config = dict(
    model='image classifier',
    dataset='single toy objects rendered from many sides on busy backdrops',
    image_size=32,
    crop_scale_min=1,
    num_classes=3,
    qk_norm=False,
    num_experts=32,
    positions='learned',
    pooling='mean',
    mixing='cutmix',
    beta1=0.9,
)
Rows from block 3 of a small image classifier, named by matrix and row number. Rows with one number within an expert belong to one neuron, the router's apart. Each number is 128 + 24 x the weight over its row's rms, rounded and kept within 0 to 255. All counts start at 0. Numbers have three digits each.
After each expert's rows are labels from the 100 images, of 14848, where the router gives the expert most weight on average: "place" is the part of the image that holds the peak; "strongest on" is what is common among them. Only what is clearly more common there than usual is listed. The data: single toy objects rendered from many sides on busy backdrops. In brackets: how many of the 100, against the usual share in percent.
# router: router (model.blocks.3.mlp.router.weight, 32x192), inputs 128-191
# up: expert up (model.blocks.3.mlp.up, 32x192x192), inputs 128-191
# down: expert down (model.blocks.3.mlp.down, 32x192x192, transposed), outputs 128-191

# expert 24
router.24:127104140153132101117128125088114126108080115144098108099144115100092127164108148098110173143092139094081152154141095136104137127154094111112087114123135094163087128148139105084101155145147164
up.0:156115178155184085138086117148147118112083171112130127158120117060108127129118127138141160144114108146119107154123120117128108096140125115110106166159133142136128156103172146141170116122124148
down.0:078125085151098061128115133167113122148136158165126120131165108121143128128120085104148136132157103158105152084084115127133148112116103140097129126107198145138200156105104120152085090097138123
up.1:131150129140084144119168155143111177117098094137127126097120113185140112116129136126123098132103090099108160086120133099115149157143094126149114080107108164114188102095096141112110107156108089
down.1:146143110107137171139140134113145121113142094098121148142089157179121113083106149112107114113099132078123128095185128135126099143122141149153152130127100125087097091163102126067118141131124111
up.2:149082197154197106156112143155116158139103105149149122117104113055113133159137151140127179131111121154111125140129126119122120131139128108099115132117141153140115172115164126112166132144146126
down.2:103138084159120084101151121153141116132139179148108149122160101133128140118152070117143122139155102139111169086078104115126163098131106139143130143114190178109195162122123122091126103137113106
up.3:129145105149081143118141113082135124139176108151119127069147129148145107155106111152130098098119141092125133092130129143148162135140119081141119099125090100127130138148123131133095124164127098
down.3:162103136091141196113136126083142110107142099097137113124089153148127121103136160106104122127130151109149093124194131143131087132116121173158134123139088132100045136116118137101134132117120132
up.4:106154110110090150087145146099136138152129105156122135101144150181132101114100127129112067123130130103139148114133151124124159153144106112141119096122106126120137113147087116123077122165158092
down.4:157130106113135176126157123086150103103140086090124139119093151161119101117138164110095100135143145096147091110184123148118090120139145169157157129145089120085078114149117123085125142145102122
up.5:143124160109135140167128140177143110119136155114139152172141129134146121141139113146126135139125150180169121152099150114139086139138131177140148144135148139102148128125124148180173141079092135
down.5:119095147152152091123090138178093155175131157131104141140132116120120129138100096144162117109112119181138158138088137090124124118106136097076102130117165112123170102104135144136134139102153123
up.6:109160087115080164095148094132149134132172116133110150097133127169154137126120107140153067109133132081145154104123106129113156152107121093173109121108096117114132125156119133131074119161114092
down.6:175105140108126195116139097097136138126144098080144118155090159155132107104100174112119120144125159103144101141189157141142100126113145168142109129149069111104057115122116128102129145130093146
place: bottom left (26 vs 9.8)
strongest on: glossy (60 vs 33.8)

# expert 23
router.23:118137120176126128136129112101142106118093095131113123092151122100080104117122155107127177171102136110095146175102073138128135130154103115132131133116120066141112100146152109078110161118134171
up.0:142119132133118138122154107117099144127137108113103139099180163158134137077119096137096102130146149099120120083097080102114105129162189159110135115106128122116111092120098118115135101096137097
down.0:135172099137129123157182104129111127120127098132096149098108149149132157118134132122118092108154116082129110102123159146102073155145111112140121121132096091128097108127113110120138156104121140
up.1:112141123052133167114133174126120128141103132119137120133139115135114148121133133086129155147129132137167148054186126125142103120106106190106157118121144134092114092077126128132115142145137134
down.1:124082155151165144142123111156100147105149153091154127123171165101139139102105090142124113119118120182165105143097104081113122119127116089118117126115097095130125115125105109104165139099173106
up.2:118133105114094152119150131143163135113108105127135149113179154163156122089125073108099089115130131115132141130105130119126136133174135131125137121137118126121119093142103117119133126139129104
down.2:134172101151106132149159107113110120133119101141099170098100163111133119110128163101142091108164135091142089116126163133103083152155136147115133131112106095101119106103157117122124145135103138
up.3:123122140170136066129126111138130126122149106156175131104115100115112133129109139174140141058116109102113132117121124153161142127139123108114116121148100132133106160138162127172134129102126147
down.3:158126134151134087096094124150154148120153134140115101107118115143145110168146148129102100112134145097152129127158137128134146159107134115097130144078155109183160182104109119172099108117120119
up.4:130113135131127099160126157127147175134083149139121111133130102147132128159114115118149140160135118152100136134106147133115114075113073109145113145139114166154151135124126137133116156160123141
down.4:173127135112155123139096096132128129102158130094128126148088151108118123121129133105143143119136130137169084082149112103143128105139137172129150199118126104097125135122152125159133082162094119
up.5:150124160186127107123112082096162101118140143170143095126155130133158140167116100143128142096094155117105099218119109122151176144123157092109133143157119095158086164160167117125125149095140123
down.5:120158084100113152097124155090138130132137118130128149116071090165151121095114149098113088131130135115127142113134152158129177149137143146145107113139146188100128138156147122144079086155125137
up.6:126131130076147182116144140146098116147156138102111140119130117114081134084151179111077131111154146108176137093162086123144111119132181175124147106114133135106118079109131120117145107120136087
down.6:119122167174140140161126116136135121123131138159129147161123149125134135127125108135114134099102129140139158144130114126122060147132119070135104125110134074103123070108091153103147156103139177
place: bottom right (42 vs 9.8)
strongest on: blue (33 vs 8.3); purple (26 vs 8.4)

# expert 5
router.5:154119164131165075141102140143094113109092116111129104153104125128110142118116165124177145105146135176138085116146137110147106115096100152129127146143111094135124126138100137138132117136100083
up.0:124098115128134125107172108125139119075130144084104173129122094136116148101130126071098109129178154113095117140136102160117138117147130120152145126096168135107112115123143135107131112169135149
down.0:128182108144146120156167129181149104134100117114089136157118112142136175133128100135120110157152143167123124123157093088113077120144127100125146173118159136130121141131135116098164110151143115
up.1:098122133150134128173153150136150105138080144111145150118142085110147150124131116122094133133114094066137122119126176167095097113132110110122139108083133101137120132122165136125126164167120161
down.1:140108145130107136152137140142138102119105127109145152118112139110120141137170172117102156115122150127106119095138131104129110100164149148113185123115139107126124189093103156097132132121130161
up.2:155129156106122126068110141146106117150112127130137116147124143184096126096094153163135104130111125172149116122131121086127132133111094147122097138175096139136132104157128116165151145121132073
down.2:141128142154146129128119155160128145114144159129130121145119137150127096068099119138144148156157118145112129168132155128138103140089136170133115125138129140117121000145126122182158149104128127
up.3:149131103153142115179146143134112164126112113113111138127109095098166145144164120095142158136133123099110108092122171173129109126133116111139162113069178113123131143097105172109121104151119167
down.3:104177077119135103104128099115151104118105130135084129104138130113106147156147130112101131141140111152136152127132092110098107115144116120132159166137138160130124167132139126062144086172091110
up.4:114134105155149117175135115144145140131118112138118122137117099085163130151157124103133140126123120104119110100132184173129132141145134093145144102075190135133137146099101158122112112153130161
down.4:100148090107148124126137119120152109124102099126126140087144143106111134165157111117082108126128129125142128104140113122107139125160124138121154148125116139114133200141145154064113119169097105
up.5:117098112119142117169121114134137109104081138123110131120154111116083121139172141074117158166147129150100125113121097122094077115129121150123203157086163146106120137110122121109137107119111127
down.5:143125116090109112096142127119106114097127149112135158160118122147122114148085138138133110103151107150128119169151150135148094114112137031104087126158081122181116170147140143151150124132123136
up.6:148154132109117126081116156132123125140114118118166106159108128192147121106079149158126105089136120168147130162139115103123137138104115159132112125183100142128138098162123105163124144139139069
down.6:135137161106158116125095097131131141105167179102138111175102127111105147083128126112154136145141131149134149164139108107137121109073120210136122134120133160072132013137141116172137122116117145
place: centre (32 vs 14.1)
strongest on: matte (75 vs 33.6); black (25 vs 8.3)

# expert 2
router.2:118107142122129112154119119105084132142089131134118124082097142113149138161154128118102140124085136081086126143182080171136125143153099119129107089082117087140078105131138145088127145125140150
up.0:110144137079143122110141199089139141152095117137127134162092151148134117107098176132100089098153093163113113135149149126136143134105163094124112099137135160123130102107140109143129121071162136
down.0:149139164086130139137088187135106127133136111127157091173099134124125121136091139157144110123128145143137091137177149121148092105111132089105121162157162132144109134102110138188100121088113122
up.1:105131137087134126126100156114121115103133113102124129151088107153149144138144137158122118112140087145146175173135145158140115133101149108167167129141104126135163163164122104142131136143113088
down.1:122131139151156124102114152145121117124104155121114164163147134134155162105092116163121158131147126166133147094139094138140094102131092067096102142132137147143157121110131130181148129153150109
up.2:142129122160114072114148068129118158116166115142105154116157108115103153137085105117161128141152119136081159128065109123127151125148117092140075146143115137158142151132184122147147120122081121
down.2:129130153136072120121134139144113105142100109175117108114145099121108098188152119127107133121104141136116144123109131154130125121147132094113107151128131122166112220136157117110132125130120098
up.3:132175068145082098105147073096116089130130155163106140087135131118151115112154113082133118117124118105114145113134116126158129139095132154138166104088133125102147107133107128072101111131119104
down.3:115173125112104126095157151093170122135099106102119169111129076132123136103106145115093085132130102116112136107116146124101121125156085126165113114122175154137130114124117109088115109139108141
up.4:143115123155104117122101107093125163121145132154158127107148123095118144140101126120141137123135163129121095101113134128137180150134135108103115112136118132174136156116126146126083129145097128
down.4:125100095159142113154137098127119093121106113145147112086163131110131151165166125128114123139105155108126135164105124113145158107134158135158118103128104117141123226169151146103174123159121100
up.5:131094156141152081140110140120101171135162144126148118140121118109123161150077130137144130123156126110118088106132103131139123129159131097110047124119106119138127150094140155153146122061124145
down.5:141093139146137140165100102141149137142159134159134106133113174120129094136144133143163173126134170086157120176143114147140152132130151130118140141142101110129130172117111139146122145098163125
up.6:118177094120121141092122142068089119159120128143109151155095146135148128108130161121103128100120109147112120122124158111162153124103188111128133097138129126130133136120114112121091124064152123
down.6:141123153072141125115124170097122154137099124129153124142111120092129117134106155159131137130127132138105089104137165134153124103112120097117088134148145136141118134136116161156117085135084143
place: centre (41 vs 14.1)
strongest on: orange (31 vs 8.2); red (28 vs 7.9)

# expert 27
router.27:115122104146136106122128126099129117164079104155101119088164086082122135161155119087118148155097110109099112154091112138120122109135102146116105133110120135124117101134139138055110116110102140
up.0:161133124130147133133124156131075168153143141155151118141147132142121142143104122147122142123090112121161151088153114081130148114109153084111098113141098122166138143133158102089120147069154136
down.0:114074167149116125135102110141135143116122142135140132105122142115147131126123117144116134112110146085125135148116114156148155150137143130143098063124133092131113151114094149132150135116129128
up.1:167118129102131131141120112121050142131190138157123146169137151092106135157112164129166149135096100128117148092153119119134128133116139090139115141137100110153140166167162100101105144083147142
down.1:113096161137129130110103112117145129143118132135161129125125114133127126145113101118113155129102133105122118135091133148129152156138110113119076089112149083138138149111111155099122150122102124
up.2:145102105094119181120128163116095158150096108115138135133112136131153144093114124136104120130100134119157139101159116086142122150135154127089107091133101144109121111121109089101120135096182106
down.2:139097159139106163128130093152081135131168157104124154145100108140131113134106144129114095127117135111134125163138099160143182136119156112146101094120095098139069116150079141142143145114138124
up.3:130145113078132163121111117134120101140116103095092138121125152113090136141156182126126123099146114130168148088156083084125117157136154136119160134114103119127110157124146092128142150104136132
down.3:111128149169141093121100083176121104118146171140102125121150140109097133164118130162125126131100141131093137157135124158144142118115157063142107136116175116178122157095157146056140148098164154
up.4:149167091119120107146103095118099116151160129125112142137154141126083100152122206137125144130141115109152128084167105110142111125124142093113146158127101121136117169118110071148115139128143117
down.4:128156136170122133139089133125168111128134143167142117129135159111159115161103103159114160132085125150105141140121150132147120133132154102111118101116147123165142146116155154014127167105144135
up.5:153163104168141061151126113135156057119159131127126134116163098132098125164097126139123117115152126115145094124096131147128134143112121123151121199114079134136127156101146137187116117155108121
down.5:138109092164157106153127163131154153109096103160102090131140176076133116100146079132138169154130137139100117114124135122130101118156130138094163149149101100119155125108186130059121133109148102
up.6:109132142118137076125127100121081087132156117103089132125128099097101099147125161130177151149165137122126104059135094121114153127109102113163137112146100096135172176082133128149119156110110134
down.6:069190105134117092136110149099147147109101119162110114089144121102124111154127137127139139141121067135117127099115148124107088137147136120113101113143132127176165133100125108064137138108183150
place: bottom right (47 vs 9.8)
strongest on: matte (81 vs 33.6); blue (29 vs 8.3)

# expert 31
router.31:122137110157157136132152089151130145111211166086140143177111117170163159111165121128128117120170123117148152110116143121115119141110131146149161129106166149110164121110130127199118115125130115
up.0:079176095122118117077113111086160099109094139153107147061145145108115130112131090119103126135130119113140143150143088131118166105160153120126133141126108139135099127142164084095122109196126111
down.0:145124100129120109127124148094112117136098134146135146109121099116149138116094143126121132135124114138087138098144135157153133132137122098122087128128169161118121104132130119103094129141141165
up.1:136126084200159085151160136131110119137139132154123124105145104091116092126129141134175149137120148128075135093079152140150162113134149153109087121124121121141152131135153179101122082120077095
down.1:114127148127109101130098093099144077113138173110120131121141148130122122140096140142091130125125145123119103183167132158151179159137147150111098126149144126141089163176138114171132116129163104
up.2:153150118160152107175138153164148131102163126139119140102113125063135116107121105126130141147147115097107109065060134110133161098151125136130138143115084104130158097123143184117146095140079110
down.2:117121127178147085132098108119140100126140164143118124127147145135120126146115111131095141116124154105100130163137125159148174162139163155120115113150143109123123141168134094175094121128164120
up.3:116090150131117135150120173146127149100111154133133118155147142126143108119106122145105152129102166163114105143121155140154136126139176126093105116146163104140110126105083134155152139061158157
down.3:137139149145156065155096138153075124130129166163138130120154151103157133118105107136125159149107132142083106118127098135131107113111107130099135125127101124135153094123117138162140146111163130
up.4:115099143112166114166145119142155134121148082121143106129119098086127150120121105173115099098130142123119126147129117144151175133136134099098084146151058144130132122138162134149191134097104117
down.4:121126108135172132143125132139112132146108090135132109133130134133114100127153109145155140133118143134139136114090127077127125101127123112108150118104080114160156108130153150178116127145110090
up.5:099162107112115153079112098100164110131147138152107152085149164118129131133119096126103126114122120116172145140148094111109147117190167112134134148132100127140104154149160107120121130156114096
down.5:122145126141129122136134146132099126129128146123154148143095115135148156112119158140123112138120112144129147103104143128115118143111115117121135098138144139119164059117101119089108153129142147
up.6:143138099168159079104156138129124137115094147148114144107147103109132132126095113124133112140144143098086114121119102148145187106151157127134060128134116115127142120134182145080113096158121140
down.6:151131156161114125118106125105115104139142197172125131111153128163174112157083099135112127122102133114077125163131120180161181134126147063132108094155142120176099146143113109107109138137157133
place: centre (44 vs 14.1); top centre (32 vs 11.7)
strongest on: from above (64 vs 34); yellow (33 vs 8.7)

# expert 20
router.20:128116151096138183150110178149120121149136148110140108176119157096161114120113112162158104105117157160169089123116129099137127098086170133126117158152107135121106122101095144159143146092101108
up.0:138072153119150086133116113152121191132121141104146120145102134135076175130104132132148132131154135173118157167140093113118093115111142100095134164158132162127134157126108100123155130134120112
down.0:123088115144096151154106114153107124098148167109107149164207103127121104136164111139110132129111126141125129097134116109102107096094130173142151125139122102109126138121093151135111114073095091
up.1:172120151100104099110111086137130129112194142109124118148138174150063137131172119129151147129162120121151126136147118129115090133132120112113132131153097115142121154151133127147133129148116084
down.1:159134140102124084125107126159081124130121144142125140151153139152136116126177115106127122088145114153068130129123157122181142099115113181109140117140082141091158164137141124212148120108100070
up.2:144112142112124139141148120143067119125166131086111146180095122138170158141149141154158083085154146135115116125141137136132106124119146164151122128104132115122139154102144168193152112095119126
down.2:130131136148117113126148103116103142125143144161129171111138139145119120084098101135159083078155138122109106120103129125117159118102167148120124130141119108086130088154140114183126156133114119
up.3:128129136102132171119152163143124120129074127146109137112133096094199145148127093162134097110104114118102103115088157132126163123130140138146110119100117110123146135113140178138146117112115159
down.3:133168124151137139131142112121126113113154112150141137135083154145143132117081157158141113137131134110158125169127150126144145126152153068134097158117120121167107067143142128118139113137137130
up.4:162092134099145132126140130163083163108122146073111123184132136129060164142125131124122098114154158159119131157162115105100082086090147154111164180131112143085144143132125121113171137118128105
down.4:120115099139099121131126120127107153096142135118119150147185083134108092119146096118117064098142111136131158112123156103106121110080134157132151121135130120081156134135082125177134102128076098
up.5:120135156161110100127115094114141090107207116148143116123130171142089117094129124134128130143151146098137131144144096134154134167148146135131112130155111104130089094178143105145106147136128090
down.5:116126160128152098135126125121135181134125170161151111134145132150134156135186095086154162122112128150081161148094097136143116121105101186090166116140108150105165186136123118154129139134138138
up.6:185083134114140112151135077166102164119185125062129120182100133149081176167136133140162124140147153148131144137152124130143084114117091113118150151120118121130115172132117147175169143119129106
down.6:135109132145124129143109118141070126106158172116121156144192115120113116089122113136121091092151150124100123139119125123149133104087137178129138121129114113076150111125123133210132124096099093
place: centre (45 vs 14.1)
strongest on: black (86 vs 8.3); matte (62 vs 33.6)

# expert 28
router.28:129150152121128106123139105115145127151194162164166123125117141177150133108085114147151116068146121148116149139111118144154120155131134088090099112168106154146155123128169117158147148096154117
up.0:121110139141120146194078133145150102104136120113141118125128170085144112107143125150120141131098161109150106119155176138156132135135189147117149143130117085124084124150116139163145138094124142
down.0:136137128141127119148100111151113120123172153141115128138146149123140128141161118122109164140121154143125105095143110108136079115119152186085175132118134125101142144108102104179119127091145093
up.1:112109136142146122108145165111141172153065103162144129092134109088097138144118089102123136136120138103118143132094122144127163105152141133116098153124123158145109150127153170073121100143090128
down.1:134157126148105106113138109108125118108152131137109147102143112152133114154112094123090104123116148085088144098103118127136143145149133063116096108127143119162113165136123102084079122123140088
up.2:151121102113067142101158132108108125138100152142128118139169108179149092149141159097122140113136126162104104169106140146143142139119147150115123128146143144117135152103095130141142101149153129
down.2:114121148073112179147153125107129107123129125111114128114103104154107103132188144096116107107157162109153100126188145121120097119133133207102162106107121092117104192107106096108103150146137124
up.3:154115109106057150099157117114116132134122141138129126174136116192179109131136170096125128097131134180111101160130138151146136145133162169112145103160164138105135134113061119141120128117168126
down.3:105118119083112149122145123122125125136115123104086136122116113132090113112215119091094136116159124118135114135130118114100110089116126255123155129115093114084108155116108115150137126147122118
up.4:163123096095064144103157119110129117111125140125126119150161118175184110125136160110107139101122128168123097133124150149136111142142150149110145101157162136122124126115039116152108108124170133
down.4:106129165087125168134158076131147132114133133112120140127101114126106129098172115100102126125183120137148128146150085110083105125138120255145142127121095126060101114127113100142135146119154119
up.5:098122140131137130124090155113154151169085097181140122062142127071108119141111086134124145141077089113138160125093118127128178107159134120117100166139095158148122144126141165092124120129078119
down.5:132121106147108118112137117090118099124135118156125143087131125138149108133140112100095129116116157085087106084129134171145139139165139107111110119121163132127120166115137111073059106135139132
up.6:113099126137147126150085130117155157146120120174139125059144122076137128132133115116133173130079098101128145117084140142139168136144149144135117144129098178128093126133134178111094105116076133
down.6:155122109150102071109116087108114106117151146154128162103145149126144100115102105106089127133150132106083108132124099155163168156143139134093106116153134130119111155157130092090084092124126108
place: centre (46 vs 14.1)
strongest on: glossy (80 vs 33.8); blue (45 vs 8.3); purple (33 vs 8.4)

# expert 18
router.18:166110147146116086139114106136100132101096070140098105113108108124124157173113135152139180129096132146112155164144131155110100116137093095102155112130166095168118161162066122110151121194156122
up.0:160109122129150129148166120158094155160157109115117151172127147152116127115080111173152124127142115122152152108101089107125151119178170145129103122164102135139166151107168127164138173108134128
down.0:137128190147134137133095164119145151136104126112157089141129130116104128147128159150115155160111155157120179200108127125127124105124131107129114153094131121143140107127117130103148177088166111
up.1:099142116134084130112138105098181082137110111156097142048143146101143116136169115108105151121145119119131124140122156147117136135162130143114176108120116103124107107150130123111160134178139134
down.1:098143105131099115068189129103143125114112112122113171094133120149117106113123096095096094121153133123128108095106131112110135121166140136130114105133162133124136107115105108097134094156115093
up.2:142111129135101145132153156144111126140108134124141112158147126192133154140086134158141098129112140136148129155092121144114126122128153113126094134153090128143093139139117115172159111124088102
down.2:140100146142141157155062117155095121145094081124165125139095141092110125157132118135178184161114152126147151100102124151128153082126108099141127159100117141132136139118160140156142155110101140
up.3:081138121156093112113121065096138094133175125167124122096138133097147137180139120122143131113117148112094126124120109151141159142153170101127117113143139113125110158181155128118138107113134138
down.3:115145108132113146089175142096142133114107110111123172091128126152134111122142096112085094118126119123131131078107143111113129142153150117141104090119150122134122159120099104084147109158120087
up.4:157123123144122136137119118129084152167235141132158151136117108140176164126063139140157082099148118120121124060125106141162117166136146113139116136137132167123110147107150155163097104080124124
down.4:127105162165141113177069138157134163122119153139146077139142138121128123139118151165149168130059127128106168169111119107156158154112127108117147139128121129125133153138140151122138148062161158
up.5:115141093111078118099131127088184085101076081144100142060127133129128095134152124110104145133121122136132117151139160149111154124182111151126161122116132094122111128144110117099119139192142150
down.5:105135094115096124068196127101143122105111105121106179097120123168112101101119103095097090108164128116140103094119145107105141127162139147123119122139155136116133107110099102114129088163107094
up.6:135135148152062123116155104130160153120179106150094132152111124130139127180125126159115076138094123174084135166143099141133129121169180101165142140125131116108095124141147138134138150105118116
down.6:103107140138101130112172117118145128101077154110114157113131107106097126115134121116065117158138099120113147145094107083089169133131177174152124124113137155111139197156160129052147130171113111
place: bottom centre (30 vs 11.7)
strongest on: metallic (77 vs 32.6)

# expert 8
router.8:160119125081112157146115147153107089123131105106109122111114166139139098129145127159131111108107139105141111129144150116137115155150160138116143086116084092138110158111118136149170161130109124
up.0:124166068045120123098124126147161092142128120122116130125139156126129118126087126144127098131137112134167086119123135086110140114137142105142119155169089141130125131139148110135096091153083091
down.0:128129127126110151133189110127135086121175114095113193102112125160148133093158107084118074116218137095162105088125126106107112157173134156140152101117123099086115119105116104128109132149120112
up.1:108128114167124082124125074107145112110140179168104124119176097081111138172149150093111172153115104132105185163141109118134128105114143125125132137140135148124119143152155106091092131153151184
down.1:114157166165095085096176104123142089124115138145120171074127108147102151109104096106112078094143136123106154138103135139110142151171114081122106126128138126121132092120132090091111151156127139
up.2:112156085053157129129104144150144098144124129127114128133132130133125138120101132149125110134141097125167113112125141108118111123118136103146104162161116147160153157134159105164123101157080117
down.2:126122137126128153142165103122125097136202116099123190117124118159132152090151110125085083154206137087168101103137126098110118158139127153141139104102111116104121091118124085168163158143128101
up.3:120166103080126150158117208145116084111085114091116135162131124141129148104091135165129069107129133123125141139140139120105081125100126144140134123106127129105160103126136103178132128119124106
down.3:170116145085162135131133115149112147164166136081141144148103115134105112091148132111143134154159111142164083117117119118111130110129116192111136164101124150085126106093132139186141128134121132
up.4:156126139155093110135096162106114148168042135157160121122120119117158129112088163147132135125073138110082142151169139134156170116160107098120074129134129134177157094138125152095106119155157138
down.4:136108114171162129139134113139122128163099130150160101150128096103161128122143133137153150137099103101111136131135082136156125108080143192136136156102139152120133110146133132079138140090173166
up.5:163102179112135142146113150151128149123125130101144120154104172119103120133157097151145145135097144147142116130129109121113095124135112147117157108107117105126131155094117143158190152076122117
down.5:164140157112137112139104150148131154160126125126145079162102144094103123189145163137176172107090124133138109133143135134136134117111133125114128137118126109162137211152124148150141137117129122
up.6:101153127085151141146104172117137086143062091136187107100113128121144136127054160178129125101110107138128099141121165128135163123125123087141070134154114134157144106123138143128133099149126157
down.6:128151112102134185158126102166117096136190118140131160135140122128169161109172141095130107153150142079148109100164114128116130146109143193131132108085115139072118095100159130128146176108170117
place: centre (77 vs 14.1)
strongest on: metallic (94 vs 32.6); red (34 vs 7.9)

# expert 9
router.9:087133125149109115132098135145146098131115116130115155097145152120177136128149134139082128127109107113095148126171096096117128163150088153121166093104154098123124114146119117136094145128156151
up.0:153130122139099139118151174106106134131088119141140156098153144157134095109113134106134118147119108138120136113134159154137163112136082146115097117114134081110146102128134146093130118172139136
down.0:136181098127107148109164151128176084100142093120132141097130142135125119113125104115111110113171133117157095077124128095116094141145121141097139143133156103094107110127077125122117101127082102
up.1:132129116132136134138099162136113111161089133119112142132134118113147109099121110135137122129134100121114094116195171148138131114134082170139128113109162094102117112142148164122102155125157137
down.1:078106136110133143087144137133126137123167085090125128146102147155123139085147116116189122114161141143170100111132137086096080131131107220096152140127091100081133099145122114134159124125128116
up.2:125112150111174115150155140131129148130173100096128136176116128141105160111116068145163105136171179121157127108088143119122136119133132109126123140119115114124115155144154138206154114156097116
down.2:125103145168135130159063105145117134145115167146128086105133140124143143162158117132117144143070128119117168156112113133118129110110133096132141123130125130180163207109150148119125173157151115
up.3:162139090145095150124111152148108112125067132162135136080129147112168112104124158130101122131143092162120126109168130122129146139121119150132134125122127132119167081130112112097106149163138131
down.3:128173118072108137113165158122123102112150065102128125108093130123092113077119146119129094129183129151155085109135155106129112130158117142136149149121137102093107102156097135125128089125066097
up.4:112137112127104116132108093138124081143121159160124135096141142105135112138150137127093140130105106129103148125154122109128136147127130144100156108124133093125161138115085118116109147110145113
down.4:124123123087145138107135172100121126128120081127134119123112136109079107096105178114150099137144127120134108123129143147131128110136127144127111158114159128094129087136140137137120085133094126
up.5:106116153130139108144149145136126154107225107082112112159122116136111144125131087132178134157160171111138138128110143155102108119115146084116144135093132131138105146140160148210148143127126123
down.5:122118152170128109163095114144124147152130179139150085135139107112187147167152100137132163129093104125083144143116118132141151129129126103119145103106109121190167198124117147150116161109170135
up.6:102127067095162165091184135138145154136094106097118130146120117136154122121095110167145091150125122136168138114128126130104151098133130066171103146134118142150144113107110124140120118172114122
down.6:133148157152129141101127129116139131155091144124118133095153141122144118165085115126104132152090088134131117106148126114114140115155115044147141169142114151173138119139142127092136167149142120
place: top centre (29 vs 11.7)
strongest on: matte (76 vs 33.6)